From a checkpoint of a small contrastive image-text model: encoder activation swiglu.
Rows from block 3 of the image encoder, named by matrix and row number. Rows with one number belong to one neuron. Each number is 128 + 24 x the weight over the matrix's rms, rounded and kept within 0 to 255. All counts start at 0. Numbers have three digits each.
# gate: MLP gate (encoder.blocks.3.mlp.gate.weight, 1024x384), inputs 192-239
# fc1: MLP up (encoder.blocks.3.mlp.fc1.weight, 1024x384), inputs 192-239
# fc2: MLP down (encoder.blocks.3.mlp.fc2.weight, 384x1024, transposed), outputs 192-239
gate.130:138128126128128128128148128128129123122128118128128137128128126128132128128142126128128128128128132128128128130128111128125128128128128129128106
fc1.130:115128128128128140117133128124128128126141128128128130128137153127134128135132128128128128128134128128131128113128128128128128125128128114128127
fc2.130:128128128128118128128134128128128128135128139128128128128128128128128128128134129128128128128128136136128128128128128109128125130128115128128128
gate.131:135093160092117070035111130117125022137148069149132080070115103136130135146129106117157147122127123167107155082146140106149094186066116113081050
fc1.131:147201149183132093127168176114132118152117095100126129062131143219104096139170111168148174102206128074095123112111116117185142140211128126124098
fc2.131:128146122163150145077116110180088041060164131157088105117057065054116135197169096099063126126181120126204108126066135163077107104144130120122125
gate.132:175125145124158170226045122082170033191084124092172145122122188100125137064101174133124087168080038198137054137164152104135145083096135175140179
fc1.132:232162131071149120145086102108210134136177114106086214170096158217119157148083108185095146126116082177150161164222127132125129115091175108182144
fc2.132:166071193125169114102204179146236083152145100057143076217202000224207122080255136107164146202131105122182118097116113179118104127164095123136130
gate.134:087132088125119111140121155151144068110148123148067184121172097167175103116122130167138157119186142135111113102132092060150127089134110127136138
fc1.134:113173158138157128099175103108089123176162119133119113145149120121133117142144123152105132155092142133079143095120139123158150146126115144132125
fc2.134:128097128109137090127127124053122112119118104119152151117086110156067182101122073128113120114132132119155129129166124136119125110129125133096133
gate.135:133127116135135123132082145104128129188128125129171105105166117126149123113066101154139130103087102146140124121067067201160109030083133182084146
fc1.135:130153118127142157154104160141139148132209202166144083085217134128165126161119112131130128115114095146100128131031111097086137008115124133130143
fc2.135:137145200135103126126128177117160091138103109126144133129130160196128123130148090146162120122132102104126126117132122125220116122129035114145170
gate.138:099088015115099138068058146089147080128126196077172132147191222111115134103050083121141142180170161183163059129218143042106090110113082198105150
fc1.138:131114088167182099129163156118143132152125123000106136185200125184182107162079148100170123134193120111220139126110102166144161208136131200130154
fc2.138:088135133175151094158137166172077167093117060097094127151128139107141132133126227143078149127048112075126133101116019146200175146211072183165104
gate.140:114118160081133138140123130133121131136135136093120128109124135109165106146182140134129143144127124125127133139129107130133079153105135136109128
fc1.140:140137120120128128130130106125129143141129126120107102136124123139146171132140138128107138127110119129125129126130126132128130118127121127108134
fc2.140:129086122119132169137123136134127136128128128126130133131144130120135128109098096123135129138122114128128143148125167131132127130138134116133131
gate.142:106059028131196121150145242013144034151124188081179111119171135118082107141125128109146157132074179192144148154107168148142139110155137182193060
fc1.142:129087120077135151108107118144139143143083133120172172129077218160128138132138077080140147054157115108103125181157188093175069122153092167100192
fc2.142:122255181191089032089108078179104112077143165041172081163125105119152121122085090158162091143085165162130105092166208123120103115101129093129153
gate.144:128121128128128145132128128128128121128128128133128122134128128126128128128128128128128121128128128128128128127128136133145128128128122128128128
fc1.144:129128132128128134128128133128128128128131128128128128128128128121125128128130128130120127128128128124128128139128141125109128128129128128128114
fc2.144:128128128128128128128128128128128122128128128141128128128128128128128128128128128128128128128128128128128128128128128128128128128128128128128128
gate.145:126080086145127129118209086084175109123145087124115105189165111134136193136129145077014180152108095126109141109204126117137133212078137147137112
fc1.145:177134123141112140187128107181128175189107234141147104086163143135118168138128109109115142143126157127248183167134127144037143095038074109131151
fc2.145:102076051117131160124115163074145086134177092128137097151107232141140146114094172175073150103130121132102125095138116224212119133128072078137046
gate.147:160114117179120084167185114151131088071164120153115104146124146153094150124136148123090104087099151186073121140057123079066135167139072195075112
fc1.147:140047069196082175165141119142135041092153145133129132147108117092096137097048218172173100147054116147109162110098108146120158144134167124113105
fc2.147:075058080128126024102129092107109101190203139130182167140127198076193128067128159165111145182080121124071155168101063158130121022078125135154143
gate.150:128123128128128128143128125132122117128132132128128128152128128128135128128128128132128161128119128122128128121128128131128129128128128120128128
fc1.150:128128128128128129143128126128118128128144136128128128134128129128131123128128128128128138128115122117120128126134128128128128124128128120128128
fc2.150:128128128128128128128128128115128128131121125126128117128128117128128128147130128128128128128128137130131128128128128128126128128128128128128128
gate.152:095168121136075139106111114138161132068127187155115108085178081072161089255166155151124140156131083240100098066127226008137133000086087068132100
fc1.152:151118109127137077194095162106137147255185134008151077206107150198092111082067001120133130123158171121119165029170072125149136162110164125128061
fc2.152:119135184113151204086137125175127137180165070129195103181137068220194194153189142099126135193039105149210121141159117104235112101164113141065156
gate.153:006072092163149162092153103083099067195142056053174130125124131163052184177155098083190077135162193121115072145049119176068113131150128165116088
fc1.153:085163151093174150095128164152175156130115066123111127098089141078144143211205099093168111115099160115124123080125071115184141114129134148122115
fc2.153:120128086153235119041087085180128118134194185055156176136217124127095161136107116096203089076113076077184206092124155093114096096163138212128112
gate.154:130129129114128125122140107128128127113135128114117112127135128103129135128130125135108128132109128091121129132125128145130118142126137130127105
fc1.154:128122129128130119128129128128140150108129124128127128128129126126128128128141126129087131129124128128128136137129126173128125148128135130129124
fc2.154:128128128128128138128126128128118143115126131128128128128128128127128145128132128128128128137128128128121128135138128115130128128113145128123128
gate.156:082195016077196142116131102116110134147198143127189100103096145121067141145159077101144125194124072148102142087106085116040145174152085109101128
fc1.156:121103089106133091129038151186076142132041093186130183192103121146132096052107186124113188142174122158099074168097191109153094126165204143155056
fc2.156:148096114150142141129117146105198138196128159109158127150147172107103144190060121110084168171146128077186115196094087137098106187095094123174110
gate.162:054197170077207028130186105132103186186124122143209095205145131105120080150071044101132189000144098121127138065153195093118245109095144131105110
fc1.162:117231179202123116090172095124148152091134059106091125094144131044150123125105099170120160093131147052138181128149163138147175118175205128104146
fc2.162:127114160155183181110102146091119149128156174140161250147206122151055133135114110172144137035030019121119000137115100179163040054119131142147020
gate.166:137128153105091145114120097123128133131128124148127131141136137131131127114125121119144120141130131142127110164130128119133119146141149112105124
fc1.166:112112127119140130136128135139115148097101116133121093133119096139128133128119169133138135120128117113136157138127125137118130091099122128131134
fc2.166:142131158128114127070152128119127129134126092127125124149116136127158127132127122130131117132132146134140112121115111127128128130134106118149123
gate.170:133131133146128121112108128129141126136117128139127128128128120148132114128128124130117120124149127146142176109127128130130134128129130128130098
fc1.170:124129123118128130132127124112102148113128128138128128140140148128120127126128128120131120134114133119127130139124125124128132125128109128111138
fc2.170:131128128138128133128129113128128118128128128119128123131121128127128135127137123127128128128130132126128128128128120121128138126123128128128128
gate.171:110107129100121140143160163112120205124143131125131029056095105117107151126150155132015129163150158077105091111157099125144109104142086075116162
fc1.171:158122135149129107099056139139209089147093078191107164127160091100138132165144141070179070133124102192109171101140156136201101134155196170104138
fc2.171:105202032084109079160099098153195050166124144182119109123142133136166095145169125134106123117105128121079167117055115121144156135141157105055163
gate.174:123098134145126113102105160132131127135137142101158128139114162136095145119150124122154151120098100103095144121104095175132126084117115126139126
fc1.174:145113149124130136107128135115137124159129119120128112127109165113100126146124135137181136123119119134110137127116114165096127099149131104132119
fc2.174:130112129152112130129072108123139117122125097112126143128109127135127152128107129133105153139125115131142129097125127105141112147131169178129115
gate.176:237166116095144116127077074125116174132131132160171132138140249126119127163164141181059187148116089102113121087033163127149138183195092121166158
fc1.176:132090106097104147152176157088087048114110134156109203172085126138165108123138114169050141133134105117151071193164117117105140203139106145113211
fc2.176:123086079007098075128138070127170140126168112110169098140119116093192129184115126098137176162128175112117142130143154137083172150235146125154111
gate.178:129102124137115120131126111135110102108157093093125152144132100150135118153136136123135118122138129118137128108157114109150127144162153069140108
fc1.178:157113138103126134128159111154112078120146153132133137151130072144135100154136121083143131108142132137131142144160096116179094133153150110146086
fc2.178:121115100115110083119118129135069176121146145068096147132102071164098150102147103141168120094147120176121108137137079098129055197106059134100152
gate.180:128130135128128129121129117135128117128122136128128127116134128128129126144112128120114115126134130127128157128131148124128127140132111098127128
fc1.180:126147128130101126128128128142129128127119128126128138129133128132128127127124132133128098128128154129142132126128129148128126126140127124128133
fc2.180:126110131129130121129127135128126126129143128135128121123120118138124128128127122144128128126116136128125128129128111127130119147127128128148128
gate.184:147158132101123085117135049170161142116062148149111062107139121178123114171106142167164151195138129196138102058139122127125147043187146061156148
fc1.184:181155101124147091108127123173129135132151149179088094116143146201117161132107127156190125152145133206158082083125138139158079115127142149140147
fc2.184:093128119069130077076117102153142176123128111081056128046120180148138123171088072124120136114139110122097091154168164146136192134142171154103181
gate.185:109072127081153180127130153188084098171194077143119106180190158123097104153194142075102138130126018111140150094122148157133159116083122173124125
fc1.185:134112119117117025081202120104072216088066063103141160103115138157147147118148167127150123194120037150107142075098137163199094111130118088066135
fc2.185:164105127110129138180134122131135230152054141150197147103136129144117109119109172144174182038113137160124102176139122141143147153129169092107113
gate.186:098161140123042140098067120155107149128135112134132148101114109107115082136136162119149133164125118000244110117179125156170099114161152133056115
fc1.186:000121117186154142127198093165073115084123156152054116137125147133188138134236171169118174084115096108200079154137151103149159126123151120127047
fc2.186:127131247131105149149161128113178121206179072021136201168108143126104102174154131154200149094182092175137102128161160092132102128105163155153134
gate.189:132122106140128108129128128135116144133126121128141128152127140142123143136123111121127126135140135128144128128137148140139125148142111126132120
fc1.189:162090140137106158133140114135122161135130130131126124142136130128108129120133127127148164128160128109133118126110129134138136128137096126139130
fc2.189:110175134131175129103113128124128117103128129132129132122137138116130121130128099127125112135128128136118121134135106102133159130128142129131122
gate.192:105170114187177163075123095101141111149138188161120096049142144072076159167173095119181044156072138144139184133132143154110105209139220071125153
fc1.192:144091165130098106164124112103055169128097115121178131176083082095135126131054101236098146129126142110173067139212117107123134147044123146150141
fc2.192:179145231092164121141136097123157132113176196110150126141122115030083155135119149125133255098212148168159149125147050118174146127054091161134172
gate.193:192145134109146098130140173186059118108133040155093178080114098104062162119081112135094148000171094164114177182180159185143160145105107085117133
fc1.193:223116165117177103157153118147082166044145144077123184132133142152020083118056054088122144015213108177109113055227131120172152062119187175084091
fc2.193:101108186137116206115097136100090030110125188103104128117151126105164119120152116140093184000089170175108133183142131077091121098127155129203113
gate.195:132047193078194065118133159145053125133224124144131076102089154143205142083175079195151208136165125152120047102121128103162107163123103113125160
fc1.195:169145118118112137115158127088180140167122139072192113147128118109094115132159160094140111114086183076114165169117117157092101151045146184120084
fc2.195:086023089077157187144179102133093119122144166112142157155217163100083146153103129143113137146180050115144129086132108186205135146111060080083123
gate.197:134128123128126120124132128137128126128128128137133128128134128128128128128128128128128126124124128128128132120128136128128123128128128128129128
fc1.197:128128128128128128127128130127128128123128128128128130127126128136128128121129128128128123140141123128117128128129128128137128128128128130128128
fc2.197:128115128128128132128128124128128128128128130128133128128132127128128128128128128121128128139133128128128128128128133128128128120128128133128128
gate.202:127128128128128128128128128126128129128128128128128132128128128128128128128128128128128128120128128128128128128128128128128128128128128128112132
fc1.202:125128128128128131128128128128132128128128128128128128128128128128128128128126128128128128127128128128128128128128128128128128133128128122128132
fc2.202:128128128128128128128128128128128128128128128128128128128128128128128128128128128128128128128128128128128128128128128128128128128128128128128128
gate.203:153166150128159130102177169171118118130189124205121161128125134167076078105101146121173139091133134135134127128180117170174188043158121092195102
fc1.203:099095171132112105115096143176181126120169105141081098149093165214122096110210103112143128133128150176133133109123046188135121061154119160129145
fc2.203:115148122121087123147130150170149170105099132130144077146130090107129100136134176064098152090132140048144148099105105063184145112110096121127099
gate.204:139171095176110125193109119121163061100132099085136110055122129202160076133081110117133125131093116143126122159113143163105094109115188167160092
fc1.204:154145112088092115118133134135145133062103137235151172117171147067153122203161115121088152076236130107104128113060063056128162098168075078112139
fc2.204:059121111232125124107109120137085184204114153110099112071129098197184123130154138098109154065124071077097177157129121107154106111123141182174144
gate.205:141072135153128157079140131115150162079145165121131153177107164075091069057180187136159111150071107114176142131114124170125209152055149169119240
fc1.205:115154111200097097134102156048126127055140176156155132152170123093150201080120080060153121218127161092119053131134174134113169104138056160188114
fc2.205:129131144106222079168131214105130095134202146124101105120071139113075095221140104165094156077078154048199141099129124236206151134141188154135115
gate.206:101169136132157068105168194055148052160050116127139035127163155132125098170108189154186095238125114071132171144129183091119137076165160121153253
fc1.206:154222115023167062126120091000057120148097104099168110115110142186173176134131159186078098168116136100089092074125166111107165082151103181158191
fc2.206:102132134149061127077109105090057158214128152138171148127134122149177107097117157020131117081000126128120112132159164139099166187165120156134198
gate.209:127168132177119217163000107114208110185128209089082163105144142053106133128131168124124128128079124133116083120120077218112115099164178213195094
fc1.209:155155078128152116144138123216132097135175159116166204154127125118129126077090123117155137085126145110144106174076112130217181075193058106153144
fc2.209:165102131153144151049143122138133195179139203123255131179134127203141112187128144152070146146087091135132150074189099114119132099100167092142147
gate.210:123110167131143097144125131134132149150160166148111177128131153128136124142181124133135139129121142124131111146110118150123112139055148128126096
fc1.210:133129109126130131099108080102124132125118174144162124101125128118143124122117120133095158136140178131113126151123123121169147162140137130097145
fc2.210:128146126138136133146133129112118132131104096083122122092095129148123112117114111127121136128117109123156114067126105145149122120168112111118130
gate.211:198136127168110129099188127135149089122118193145077140094111096122164077075130102109131159112145142111155109055106119209144130116080141172123144
fc1.211:084203144129130035162140165102084120112168179127105119095075156114168055216043110046094056155131114142123130098120119148158067117063096120148120
fc2.211:094103125131188137164127091057066097112094167175157135139138067159035205129095142080112137135114091127081124148145113092058136201160184136101085
gate.215:115092160153143080130115119062132150084097123177150135189126118161115075125091102182127124145117094128134197192087071148117131138147081140220107
fc1.215:149039169072134075142131117129096127130089126145112136133149089151122124169107131160066077117135142104125250163097140152142098125162151111131114
fc2.215:108159110128119149155134105151162073080099110133202073090106134098117047113177042144127098124118128119149093082116145125163128154164158125160071
gate.217:085135099176133120099131132205098091151078049142148118141137082134182157201125121135110127155232181136100105136126163121132139063069124142152178
fc1.217:089082157162100070116064129089154165124121049100102112126139093138175099148151171138085124153188137124114069162081215129123097062173233120078111
fc2.217:119125111161135208125148127137156114147177115056062085114131143174106168090065106150157108088082113092205168149232104151124119137130071153144120
gate.218:130097171112061136019164107082169157130154136150069122160133144197062105126144113131102108105196047071157180163148121088039148152141130114142125
fc1.218:168119075152223104123205127081137156137158117148144156128141116214172188049137148158142111148155101087169161128135161095128120132129137122155152
fc2.218:119111144103083141146114082099089000081165121141072068146181175102116200133127105087159149143137134147163174111111116213135190140104126131151156
gate.219:105125102120153249175171143087217112133116117125147101094087143141117106127136093150137107155077229191154091119136156102095108128173114069025181
fc1.219:142096115007161085051101196072168104141086228025136136115146244144153118121144142069120129126249247094136146089119135132132142072130168163105218
fc2.219:121140130228149106142157100103128111102123123150131133141101120133176180147102163222142121203215131102149169099127085165127129175128175049096112
gate.222:201211119127146139113151141193060107123117021146194073164153141158121125161143056205136132236201095109183112176163112121151153054127127150118166
fc1.222:129130195155143205130159188111034105113128118129091197155129111152117129141168138245091140099092115068139084158143086067149181056139113088120125
fc2.222:201158129198115100141090120101143089201076083163073157135159085132158121169108082127174126101255138044157122085123116055161140144138127186140093
gate.223:159154180162077146131111139143132136157134133122134106109071128143093140068156149130108137126129126160106101144104142206144110127115165116152120
fc1.223:144170101137145101133117145090138165158155187110132167114121120185123127104128115132123104070158132135118134118166152075113095136086124132125136
fc2.223:140156136121135134113167157119140047030129071100166121150111117090143155184093122130112123124128136139151102122144148133158165084171122107229126
gate.230:100149195084117093154117111158117122118107110127102143142133165058125102109142131134150104157094141198142107120138145108112163149133184131141113
fc1.230:114104123125123078097129109143094159127128150098103092147099091151011148127149155133102117126073127123123125105150190104132097107128196158204046
fc2.230:117123097130062046139087138128136158156214051156153144118195118075143117026141121104135134136127080149140181183142144101164147126082090058127187
gate.232:107110130134149069099128113120134133130082137146192156146122110098082220144140170122203103165110109174129149133179075108152082154086080117136125
fc1.232:128144105131160114110154095114136174055185092176125069146180126168116121080085096068100119147151082169108128107153154159176153126128098108080145
fc2.232:121122079155152152129132130123021178130170114183141170117121066126166101079126137111034134164161222021034110131164055203183104070100124173064130
gate.233:175122134139131091140136134092127140132132122112088135098092107132108115123128108118155148128104122160128097117124160116137121087138128142104154
fc1.233:133131141131122130113074128139124133125128130123099123142105110154120157115138083126148144116146090104152141107156091123133113104126199135142130
fc2.233:138126074098138110117141144124135122127144106154155147143117139134097106157126096137107101131092131133120096096126167114134106123149158140100142
gate.234:113124107132161184125112152128082124088158115142185128182155155070106099092050174164100105122149114076110147082141184153130240089063147113149137
fc1.234:122088158128156075051152079131141227115096151163137117138125136167138150126136115087178082064199114080131168134171110128172159066130113184074109
fc2.234:120135163117166139084095083113142130075184109108050122131111114121130181107127143096125067096092096071023137099130130196128133102096148121135136
gate.237:067122131155128061102140138119104183151053154139123116054149199086103111059172110090078133186170096116078089144127113121147119161092187104095103
fc1.237:175127034030118116175153150191147128149101155106169065152159138166161116104103094095181164067170109124092058111117069143160142107173119204094154
fc2.237:166119222124120149165101109081092172126164140156135069164080076066142147082128139119049122187070200217193116079107091072059069131124115135089092
gate.239:128127128128127128128128128128131128128128128125128128128128128128147128128128125128128128128128128128128128128128128128128128128128128128128128
fc1.239:128128128128128128128128128128128128128128125128128128128128127128146128128128128128128128128128128128128121128127128128128128128128128128128128
fc2.239:128128128128128128128128128128128128128128128128128128128128128128128128128128128128128128128128128128128128128128128128128128132128128128128128
gate.240:176104145122056160149160138102111109103093118137044124037060072105115128087126133121152111165104126109042050130156100124167074135180119132138150
fc1.240:114116153137117175112134179150123134159149093133136123178122146214157132049119113139022129128131075119066144069201200110116068142100068084105097
fc2.240:147100135156081093138119138160144098084042119169197168178156124110141181181137076093141165174115136172122110123150138102135171116127156065133155
gate.241:129131120159132108113067082134150143102140144126075174144151201171142139090202043155134080183176169121130075148024151125154121220112172094132136
fc1.241:163190140099081122126225179152120173218140144146113156113105093142151138106111130149141128099044134148143093127126167141126112153006112115087140
fc2.241:203126181137163142097107161185123081138254120097230120109199109078188136255040172141123197110184156075150075098145077202113125131098128170124085
gate.242:094082181107075150159047160112121099163106156124112088129064170144089145156140070192111143164109177149200100093114126084122122128238141185062136
fc1.242:055121172136234137148189193149110131203133082136065136093134161125136211131170004185068190118172136094167120128020121119142098092175067169099139
fc2.242:185150149156202115174089167118106121123099127179053130188147124125081182124169116123170112129171111105130044146139130075150170174188096130107156
gate.244:065132117152131255189158160142187105146143044124206110073105130114057090097073148112099146122038108164106124175159147106071125174088080116117078
fc1.244:095122146232134074129142121079118125114126068044130131086130106094093152127138193119112089085115110068107171119115071135133111055155111114125088
fc2.244:122100136099083098113158196088034129164111150117098091097107178108131072075115172082090108150212092192112104141190163173123107067142117176116067
gate.249:143120077086112116134115179091149110158176120098072089066134115156090179126112089168194140121157141138156130152135144128121042088131216132128060
fc1.249:175154074168114098156083158157150123133088122197127152177134123140097138080098144110092083142092139116102097157148163164068111121145103171130139
fc2.249:083114123097126083107150118163117088074114157158129196177127060120122084045178124087106131117149057128125152195146132108068100127179159105185181
gate.250:118095184093103139127080065070101126177176114108092158169081163145126090139163146170166157106132122136146117091094184117066181064088097134134166
fc1.250:173082189079129072111105108104143185169169124136091106127128205089095149079167129174130190126141137128198070140100126057187116123161052165168116
fc2.250:127132128161176091153113203105049136091098076127160067118158109139155116148209159159148098182122105101070172126088146178127072046148168103163129
gate.253:156218126148136184138165159113120139100074188105145110063192133136116100113121107139079154074046161087135161142125132129122141149190143115099125
fc1.253:155161126114134112145172141063123157152066129097136163053176138101192180134104100140186176028146160155153104148167132101111112127157099073133055
fc2.253:051157115155126114123132135159160139155091129161095147069089158116168080143165171148116114197115232155143145137215067135031145060194046123123152
gate.254:105133130152142218148179136143120097126128158000159071146242187091179111107137119142160162147225128164119139140218114191113190110069100122135085
fc1.254:146143151135162103139069109185114088136255107133157052185125170116128246127164206114127141124144128082066122082107115109167153173079124123128204
fc2.254:162195079154167131113105098114158108100163225094176149088134123161158124166127126101118122158068167122148142163122140142107229177100135129208164
gate.258:150122065169115116150154086072132116101120045126092129061130086149148081125111052119224145129130146087186127204128135081174196059210108149144185
fc1.258:096127154110116155175087130144151134127157157166085113121117104131095136119133222116119114090139108154158148073137113195126113160123136164108147
fc2.258:113137117192119128133120224156163078165182130102155095097150128154103131095218025140128108136100076132125099185115133110165082067168127081113106
gate.259:154126095099093180114086132102136111113162123115126111136104130152137131134080151187113113071104138114164097112117190131191117096157085135121145
fc1.259:173102080099210112116084099137102160104138135130184086135093141166130128117071146139147115131127128111120113130064126086148160124109077076136137
fc2.259:125145146139102121112006140155149248106093157150132124086134177108120160158221240116075138122128102124100123120141130120080096132141122195148102
gate.260:114128119161148108092103157147121145171081120105067120114121116130097091086133128147129093146126154133123150156151132116135164128129123119153122
fc1.260:111118129129114197130171124131110105131116144145126104098151131130102154133096136125128082222127094106132126127111096063144126120166113134163119
fc2.260:127196094157115108102114127095133117116119115136150154143103127103130080131154126149142110106122108173087093092136135140127129148185080146090104
gate.262:073174134150189071209207170047171074093111153139075069193150073089219144084142118155132134152036128103135193107177141155125128073145198048138054
fc1.262:127149153101082076131118122098226169138125144109090177115081144186111191108124194104118109234140067127170128124159156177137106076102227181165078
fc2.262:041121131069170108131090121175175182083138029112114058104088120000182122092136077148162195061190070137093088183168170119124127099114110022173109
gate.265:101117131036168155082129136126151079187154118065155156084113184093111115121137000072127163145068114202094146235201175069091118137193060145120126
fc1.265:151111122100146130103112096093157103144098122035162127112102070089122143128155078130120125109230127117096151120148112122081108130102161215146141
fc2.265:161144129132097116123123099144152123171167082153116062114118075152123180122164153099067121198104107132091108088143117156191099179099138136180125
gate.267:136107106104024104022164184087181141138177151152134072090115116102126084110066111140167123176118100157128096089112078164088140084253139117105042
fc1.267:047151086065086103092089090049147200127124163185182141104155178093197046178131132139134176164246157115146146137120155145082216173182191133120116
fc2.267:204135236064137104029152108144062044098217223162082167142122152117111123126083150149093139132021150133193129078160134147107118124083142143106127
gate.268:140125144134187137115119167110130099148171068129099098084133045167206132185135114111166067123140144153155123123136131128120155096120118099128140
fc1.268:137199093063095143136159126175146154111128194181184138120137206157133137073125083149111103083108140080078070125108141114132147102093091109127148
fc2.268:140105132168129213161159132089087095148129136119172139138173130088145149136127081180098136115081124134095151127147159115136112153138123125087073
gate.272:086130106139154106146179135167111105104147113014178089103149148126114180096154159100173115161165163159091150110092124117116146104153188176088154
fc1.272:138066136113123159178126138144163125111153070054186141106147023069131084086155101084097179138138122143117149152105129064070170174177191131123121
fc2.272:133150183119110155057106115206123123129118191126157176147055143179128145156136104122136101123134107129151151107138178199125140141091101095135129
gate.275:094162148121107135104143137126172107111195067090176106083128130105111120136133131134091129147167142100115074097085093107114065117127108126082151
fc1.275:104136120147121159127109198163120018142104139123136112167142115196134134134106088114126169122136117129106125147143161125131212200104103102136139
fc2.275:110136123110127143129131082121078124129110126137125133153094183134172129144115070127156117116115136103222163136057195072126144134139130147126116
gate.276:143098174147245167161098152128069027066137140160108074117171128113086116144196182178147180199101130122202170064077063032125089159126144149065105
fc1.276:139187196143058114121034151138129112140134115117128124090109163095120169203135166178126105106131117092199073155132155100128147086186118147082165
fc2.276:127229179094095158115133133126148108149130142072080204096059113101115127088121115131255168138175160161102087123109125107094135139135100139111156
gate.280:170151139064073125141144102077124091133111115102129098162141180087161146090135209142130158074158160159053128144053157077136102063209099099100188
fc1.280:089192037158144002084139117153127212086136118086082069202141123200157121185172092038203102089125145106147144114075010128161116031154111123189069
fc2.280:149110069127130155194105049115165103163102107109131142131155099175113162065121129102112144199114112141135127100158147176120074162125131071059113
gate.281:128128128128128128128128128128128128128128128128141128139128128128128131111119128128125128128132133134128128128120128135131135124128128128131110
fc1.281:128128128128128125128124128128128128133128128125130138128112130128128128128128128128128128136139130132128130128128131128139143124127137128128127
fc2.281:128128128128128132128128128104128128128128128128128128128128128124128128118136128125128128128128128125128129128127128128136128128128128128128128
gate.283:070166137120255178160096186108132110069129097151068171199156105109068062080089185124153116157126157097075014106212141154098066127132111080194197
fc1.283:149173106062181114138139089148060137134175145196141137107052092068136164255163078136122140092119138197124172124110139086103208077129069056126058
fc2.283:153088134181088090114083047203086102103126108122055067127079132204180113109199152079247078089085161211104145118111128116110126126142201161139137
gate.287:063104100111109196112088134121140129065123086115103178195109150169084133132114118112189114112171109149175118107121130105133096063097113130153151
fc1.287:112130130148112174132110108118128111102091094103153128061099114129177152142158137168096154140099120129162119181146135102224099113187114133059173
fc2.287:141142128144188164190109131145080092054138132009152121085118145183127094068123207106185149138089121121130096112136107090083134115168137124147114
gate.292:107062114096094186210173109105131072162135151145132150052216163143134127112164218123144144155175012183066140204137216089131154159158112119114095
fc1.292:076163079115134127122098133204187148047039114097074184148076085189173062169145102196202127084163215182089099105081057084134106204115125068103037
fc2.292:210147124165139116115136111139137103110137110114189152101142126134127118103151118120129100142207085084110151113134165127161125084113107133123107
gate.293:137134196144058180087089099128149136086143130158227177093131147146184135187130157082083075119154110172137164072123168105142087179089089133067152
fc1.293:143140150236098088061114091063108034120177138103135117159143149141087172117135131078149035164175069155128123039193194091080120118112128118182175
fc2.293:129092092071166102146120164123093132096173100132158132127124153199072128135146121111159164058178161087070115148103154110164110143134141160213086
gate.294:154214091101091166212083208110149167164087107106106161144050200118129065242063155124161130211100096166096110132064093103036125164119135212116131
fc1.294:202144067134069171115103114090165107080141068138152121133124140106144112140134110173157143237116185053129126165142071131131173179184154145126082
fc2.294:059120255112059148107157112151083124103090142196064090124119129099113094161159128059150152155064037186132065141099129156129172148156109049117117
gate.295:114135070101154223123073125056151112104130148142145183080156057143127148170155069129063102123122150147148099136122111238135125127123120068178147
fc1.295:162163237152080112169147072163170116088141155069148146131069166096189135186140124122138189182033145186109164159088141079143149095122081147115100
fc2.295:085155116137153116124164170053139089196089145113145134053145087137110125163113131118131102068134123106138143127097113095134156103159119087165167
gate.298:084157147144093119180161100159144129027110108112123219155130120136097058141176085165111081151176095123116158159113139089076125155141144128135128
fc1.298:093113149110107126098103165113016098189144190132105122164146151036089087143115145174084146085129147123186088155131148168126099105058047161121054
fc2.298:255093076027221096128090178182135075114180187084166083130004200148056153120112168142172142126078082140060200049141183124147122085127133115071126
gate.300:100054082109116184119138120106125141134147124152063108128122144163125110129083205125087139134112074155000222103139144129184102109137095196116156
fc1.300:089137102182070059127136170119127137142225156097181139179069136228146147077142101226103159203183198124151066117128103130116101146105159127158149
fc2.300:139106221135148177082112072140119142142191126124166110120201142068162135185101121063123126035217121101082113131125104165114143099166168148161136
gate.301:140137111125140130167149076176123096125108114168135136109142165131123116121180119111099128132144178088158141058142144095129156091129127142097146
fc1.301:109108106118130146148119090137075118143105131142121156141144143112090129107177127101130150150158186131145128128126147115120134128124071132075134
fc2.301:172161138126161127131102126120171146152129128112119133121135171145127149130137121175133128126130062120118123126128116148080123133107195125155145
gate.303:141127162135164056067104131128049182151154116151080098091148132090104168144132156097147073255147210178127104080056130150142129127092112136106135
fc1.303:075111089083086076115106084129190185149163167124250137213120129109104117059133113127094112150083170139112113123197218181081104119122128110143121
fc2.303:065176111110113131148083134046133255217145177127166125131182131079072090196137191130083107147077161142172186255110108048096151156123146151132137
gate.307:129184106206105107063087147144194178092153177083125140145091189188107057067138118131129107127131121093116185151119184088127136194085075128133141
fc1.307:119079130131119185155160083147114121175138154129149100119158097154145091105109100161038132133111160197187071158255161094103124150163207136066130
fc2.307:181096086161131133137114142119147094080127152104167094137081100199064113158140151155098122212125148172148118106126122116178137125130186138171142